Weights of a small image FSQ autoencoder.
Training: adam_atan2 at rate 0.0013, 23800 steps, batches of 64.
Data: trained on rendered scenes of coloured solids on a plain floor, 195000 training examples.
Rows from block 8 of the encoder of a small image FSQ autoencoder, named by matrix and row number. Rows with one number belong to one neuron. Each number is 128 + 24 x the weight over its row's rms, rounded and kept within 0 to 255. All counts start at 0. Numbers have three digits each. After the name is the row's rms in percent of the matrix's.
After each neuron's rows are labels from the 100 images, of 14976, where the neuron reaches its highest value: "top examples" is what is common among them. Only what is clearly more common there than usual is listed. The data: rendered scenes of coloured solids on a plain floor. In brackets: how many of the 100.
# fc1: MLP up (encoder.blocks.8.mlp.fc1.weight, 480x160), inputs 0-159
# fc2: MLP down (encoder.blocks.8.mlp.fc2.weight, 160x480, transposed), outputs 0-159

fc1.91 065:070147153095133111151146133110103077130153135098076122088146144121109183110138082162154162126156163166119131096131112083110129091166125113108138145122079112103138121134145145164092115097116127123122136172148101104081132134142157127092100129083144107091150183135116120115125139155109089162125134135105147117115119102119129142104137139097125105122181136090122137146124162141123143121106103100144113148107133177132128110146124106123101132065115112137147122134124144137115166151111118
fc2.91 084:137168154140140151128139138096119130154143115161112115133127132137122147148119108152124170098150127141122129119132124110133100109190113121119162164113102121109104137130129137133137114100129141135179120150136086135169125119147127102120086132041137129088067096123125119159116141158107067127136109150131135118190131132129126117126121133116143152114161171086138124141125113160146138125121133083108121118137142147145135137142124147127140000128127127150118141125143111117122152151113113
top examples: yellow object (46)

fc1.362 113:124136134088139124143142116132144111125166131105120117119140119134135170138122122134137160129151151163118134121117131099165165094137164154080144133108110152098164120120149160145065098100122136131133134171136121053106102168116133131100152131117134113115164135114115126104143141116117101156127081144128172138079118045135131120127119132064141106117122134111132116110132174120186135072121116145166106126131114193138141107120153107142082126118116100148123143116119122156131146140132099
fc2.362 123:119093105143137147112138113111175084140144093183126133149102127132117091110119076167107109131107111126111139156113142177155162147124117166146115123102137144133168155112126103141154128116079120102130113125138142095129135100107109138122167147138122114132223114137108117120169145122120087121110117129127118179154115117094124127140121120144141158129164149186134121128101146160130123138098167120109110143132121127116131137118132135145191062134112126134082179107109117095135154140105128
top examples: yellow object (52)

fc1.410 134:127125130090140136155148116138117106134137081097109138094154120136129179130142113163151210112166120120132108129133135119152153096155138143123180121133099129124123126159158162177092109101123149120141153177141107076116096153127161105112093107134137103113144134127134131124115150151111116155116115133112151134123131067070124127116138125059123098094137130130131121134121161131153140125121163127110097108116101149118122096119113128142101127117111107130093105130124143127140165121031121
fc2.410 123:102162172134112083133120145115144176127128150096146110130120133139117129130117159068132109152077156131121137101102099140141087140132127143096125147124158104109131061111125128122126111151125120130151111156128122162117132138094108137130112127105138138123116130116128108151136121099119096162155121154135129120110125122217126105118117131119135121141091116092133135129121144124134101097103100179158141128134162146147138138139127117117073191143113142141148149118157112164104079138225101
top examples: green object (52); its colour: green (25)

fc1.448 098:113156143135147133134113136125157058131113111112099141117116107104100132153107050136160155087128115135071098128111127133133126131125110124117160157140126115132117122147119140153121137118105154170122139133158118110125119146122152104128090086101163145104157130148156095126115186117074086122130070117103125131155143133091118084113110141103111116086143133120100146126104131152163150142114193078115142099098134129109106129162108121114108169136116134177110117154138111127126131114077133
fc2.448 090:103128111115100099115156125157138237131123135134142097128131133132152131133129181074132102138132161098129147139130141078135140093123139137109114121096116119108145065128131131122105098126168117123130123177121126142116124133124120145131153139108119119121091134102111134127129111144133150126139124146146148128116114117191134157128122129124179126126049079142136120134139146087120092116107083192149117129141128166167143128125160115126102145119129128120150105123110135130117079142190138
top examples: black object (81); count: five (47); its colour: black (36)

fc1.379 111:065143137127141117125118139144141078133131124108067129107128119116116156166107072129150141098134134154084117099076127139162139117130133151072139144131113112124140111114146159160106127114106146172136123158144105109100099168100148118120121093115145144091181141134144081129155179121081096135154098127115148121094132121116113083105092135070119105107132129070119138119104147140169138099110145122135129113116138142122121128146106106117070146110111100156115124141157121148106105120129123
fc2.379 103:126120115119097103120151120115132146098139115106164094131146143124163107113135195071124114150110165097163156139134125111124129146108134126125147087090123137100114064124126116116123111148176102102144126055101131121136131142148120119108130166135103121135186118116102172113130086109164129123127156118153124121133102085181136130134130121146161133141075123118143110126105145101105101153124081180118118138151122143163143126108142139129112152126137146092167163117126160127124108163183117
top examples: black object (74); its colour: black (27)

fc1.290 060:134144139144126121107102144107182071112111134125133142104114103091090138104091083150142171133125101133078099125124103124145119142140148130125130141148120144140152130117116152132127139129079149156094162121168121157100121108151150107141066099158169149121147118158155110108149156140110141110132067106097144150162149128059120123121102122083113131103158155125089152117126122153172143121126164095117147094094147107113099136145119144110115173127128138174140129158149112133125155105105110
fc2.290 085:124135115116112121131160130163142234138102143125162105138125131149141125128137159092133084112128120103122142148130152058128132093103152135128091129101134114129174102110136132120115097168173118105107131125129133117125126141135124125158164130105134115114040159073118134157124134158120144131137121138146138122107116123161129166132125127126171136123089045143145113143147143104125113134103078130154112130142130133167149129128181132129137127115126119136146122104099131131116080147129157
top examples: black object (84); count: five (44); its colour: black (37)

fc1.239 106:129135132094119114136155108152128129155141109094111096125154138142141159154123112142124130132164174127123144112100136115148154079141136141088144126083120128069177075143143140154086095124132120136113137172115129093119114158110138133073153129103122109116145117102107125118147142137123118158147129162139172130080100058151152114137123121115167109128114119105144104125122175118139107105119145146153093137140107233151149123116164104152099125131093115133134113108153136147131110146137135
fc2.239 105:132117139154152177119111123098141101130141107141152156152109119128107095118122073143120129095095084140126130159114119169131128179101103133145149134135151154165143180119121117112179143120076133114149118043137132108147138124124118122163161130127139130137128093142128111111137134093114090126117123124114106139173135145132109113136126124129099196136148164171116146127094108160139140115144165114109134127113135065091118137130104136133179091150134127133069155121087112104133154107115122
top examples: sphere (34)

fc1.43 090:135135121104103126129174096143124126153139094099115082128142136147144148143134108137119135121153178122127157120109140109129135065139140133104149127070115129078163077179131128149109091116140108130121135170111134098128122140120136130079157149089114109117144110098093134124133129151132112148145129149144169122083081079150145109150121119123176126138107121114145091132100153121129099125127133137136081155146099221157160131115157117162106120117090128125135106099140136144131112165132146
fc2.43 102:117119128141152171128122128071127102133133121186108147136124124128114080121132078175125146100113071167123129129119115191124143168125110119160145148136142134150128175116125128117172134111061129120132125070133125114144131120121125101144139126128135127141122107156124096112140137122115075130115126145116107132187130121122119123138135134121111188131160180162116142122092132158139153120142170093114124135114123076094122127133094142126170097158124121139078146125102124088139178121111146
top examples: sphere (28)

fc1.368 056:081138143135152146135137098140130061132146082074080133135112126100128166130100090145105182103135147178109109124119148080141144081124134142102180137088112146115170127185142124133101096097095140131115150170132133104140122180114122126099129151107137099120163119143118143107138126101107115143109108138113174142102119104107139133133124111110140101118120137086103113110100144143153142104133149122129096123115085181119108126112142098153083119113128119170111109145118123152152134127104115
fc2.368 069:144165124119115163130131131149112130144138140113127097115137124131127199153117161089120182124153156133127146121101167065130093087163100115097126137131107114120137127124124130162102135120147114144151128167124112113166125182105130073126111130054119144120049126125130107159103126146116132125162127116148142112145118142135142135123102117123141078147132117077126123134129131147141087120154084126094141125128139159159144137127134151118106044118137147137128090131104123097128107153136109
top examples: yellow object (73); its colour: yellow (25)

fc1.248 104:112154137129140139138124124136153055130121121103078135118118102118116145161109041131151163074138122153077111116096132105144134110127125142103192163126119122125125116161131152151127127110107148164134138156150116087125106157133147120117112101088148136097155136135142081126137187125074080134129075116117138146137131127102123078125108143094125121090142122129118130109096139158176138116109181083105125113116128135123121120151119118119098144123118115164125117137135108146131136121084129
fc2.248 084:109119103113088098118151127131127213121127111132148091137137139138157113123130183076135098160123183090142156143141150128124146136137107124122131103101126102113127061112131126117123117150184097114111110128105130155097135148133112128127126148113105125137104127101103144140097090132152124131123141149160114120138113118190129143128132127140162121138066106139141121144148136095112090129123097200135119132155121146171142125117143124129097164148114136107126119113112144107115073148200140
top examples: black object (56); count: four (41)

fc1.231 088:104148108127145150129131140152146103122143106125130112085127115107105143119129119115153203107129140149103137140114143131169185095121157160056147115117101143133132142150148153173037114114107140130086141168147114066122115187114153126122104119151151121098158117129126097124140162089100142164139100136117155134127113104113114130101097122068127115121129133112118139128082157159165142113138147146113119127103134160129133122145120110123104136106124117156091119133112127114109136125078130
fc2.231 083:092121147124103139136139139118153104092143115156133135086125124126135138104134126105132160138143150151117147134101165182165152106151121162076117098130119136107142154115147138168097118135144115111144132089119117084134095153079120143122143131105135120108255087115117138119141128109118116151145115147129129146090108090127098151096101112113124137142121130109122130125135155129151141139139166137146120132120126133121131122119155119096135040111118111121106149122078146120104149110153128
top examples: green object (47)

fc1.214 124:095161136133141134134120132142142085150102126102070137113119110120117143164098045138146151084130118151078110111093138097139128118131122134104176161131127113125158101141128144153120133123111147163130126152147114088113116162107143094119119098078145136096151142137146075147148202126074067125130086117120140138120133131109119074121105144101119105102138118106117134113106139159162131112100169091115131114116133137121117120151114116115098170130117125167119117142143112151125114120089134
fc2.214 093:117113089112099122117156112131132208118120107126138096131144139135165115113133185073123099151122177075160155154138151123129143143130118127122130085099122121103103081140130117118116114156193099108141125114097130142128128136137120131104112161135098121133106122107097174131094077138154128130127149122160124126131106120185137142131134113144159136138076104130150104128138121100115092145126093191115106130158118157160146130105139131137105140151120143091143115114106149111123110147198112
top examples: black object (76); its colour: black (32)

fc1.474 099:124116163122100117122150116147139095137104123055120106124142130146159147176123099159118147118150162127130138109126107107152116110147151142109143150101123094060149114138139128138119094131128118122140132162106134102098108153119123105049147143060114100124166165108116129115103125142138080127125118134147167144102103097122152088138133127123147120131117114114149106096140141116139106105131096111178101144148108193151147104113155087144086097145084124124135132109110133183135137148110111
fc2.474 127:093095097101138192152145120132128115173117086126128142108124125100123143077159136130135128158143145129156118167150156147147186123154135141123099088114108107146137187088153148139109107133146129072175128116145115109109109111149141073131124118164148095113118088150113151138093131109112119175084106176101139142137116093101098184114155123110127156119118116149108132143133150119160143132130139156111105133094104148105105101122146150132134091115124100111083139140115139104135156133106149
top examples: pink object (45)

fc1.272 117:138127134083132091153136142126155110124148136112082127117129107117113204179142093154155152114168138142124116093131125113169147119173137154117164153125101137111136062116168177144119093101130142127130123151147108111120096146118125110125131113094150101107156143133124108106130133138110106172121073145115136137106135102128123094109134145016131111111115144089114133115119141122165133104115109127146116128116134136130123096150131121120049146118107096151133130134126112136105138136120120
fc2.272 168:108130136135127154133120122126136097170130118152137148137121119116124115121130131124130121116119107144118122142113117229132131133104126139135173111138158121141113176138121113111132130133127131123143128110126158115156122106103124142127225128153131118136171134140126108127138134135135169128107111134116119129114138121157128118135131140122112162129177154174114136119085118123130132135123162135134128130112115093108117125132147129126141085153118140132057112133000133161137161109068120
top examples: green object (47); yellow object (46)

fc1.241 124:128117128092129140151141126147114110131117100098075132080160129139135185123149113167158190106175110114134109130133135114141154083179149133126162122130082112117138131146153161164111108096123137118131152166149098084119107138132165089121121110129143111106135133136127130129104149170110095153118128142106163126133130059080120125106139122062121120093137140118129130137133155137141136134131125133117106109111106145118124103123129132135092116130067123122115097128113150126133179127046109
fc2.241 123:103162164140096087133118130126127176126124141112129112140127142138138113143114160057108098167075162142115134104096101152128077142131119127097100144126166086102097058115101102109138124171130121142140114156104148149127138125100110123112120134103117144121154154117131109164127115114140107146175119137153123111113133126212142110130113110132135157142082106095136125119121141127133083124117086158147145119144153148147132161121130132125098197127133161131144133115142125150118095135183130
top examples: green object (47)

fc1.280 123:120121121073149135158153117150114111118142071089120136094160116142136166129144113176161189121181118122132115132136141122142153105142147137124155115131101135124113135155169171171102116088129144117131159163144108078111100157133167130110114110141137101105143137124131137122113163142104117162114123128107163140133123070081124132105143119072126102092151139132136121131129165135143146132123150125110093106116100148119123090116113113138104116110101098127075121127106147127140172123049106
fc2.280 114:097174137136094098132119142093138162132142146159148123131120129133118127117108159091132126146063145123134129107091098113142079165109113139092146148133157111111137065128122120127124134164109124117119121116132141161121130121098115156144133125063132141141059110122131096145157096092128112158148124130135124127134133133212128109123117124128132119139092135110131131125130127136131094108117118190140138118129156141132125140130147110121126115158117153132163171124172112156107084124225112
top examples: green object (48)

fc1.249 129:121154130137109154109131107153138115137130057032121113120146135153144131126104112160114168108127138126079135140105129120146123108135136141056148121100118100108128151185123122150109128128103135152126152170117139060095120165111149117035109129138116136126161151103130116150125167146123108120143124133141163139138098123108145109141092114125141109128148101134154103116119156143150107117131157120123112115150097168128130138113133104154120117128124136133080132119127140164143158121070124
fc2.249 113:082127109115125086127130151131130199118136157108158110129127145147139131133127170053103125160127130162122129145126140115129123113147124138125080145128139111123163047098125122143117126133151146136149117148134112141097137114127122141178157117123131149117101132106137133121137121104120104126162122137133154114101134112180125134115108109132136143122079128133141127146091161143127116104109062206142143109149159160148137159129136153108090167147123116158150142120139124116106081147196094
top examples: pink object (48)

fc1.353 113:090149116126132136118138121145141112161149113112135113134129102118115150137091091134141184135128143170099134119097130132167153127124130159047143146109115155114212117141150154144088096117125132129120128153137132084078087204063122120116133134119145108136161124125117096106158127103105133128134093150115150142105121113131126089132097134061144113128119131100117124110096147143174126092129139146122112132114133143127135104132150077139095156149130096163119127120136122167124136122111127
fc2.353 119:117101189129111056128131154131142111129158094126124124117116138119116178153138080128131097149127155142123141088128082146111131121147138133148117159145134109090134077097126120138162138157129128123162120087130109097174149048161114165140161124109136141108241147133126137115138126136134110132139135141130109110133132108108117106110119136126114136139184126099123148127132146144081138146133127122138154128120161117132136143143104161098128102138125145131174119125118125147102108122178117
top examples: black object (68); its colour: black (27)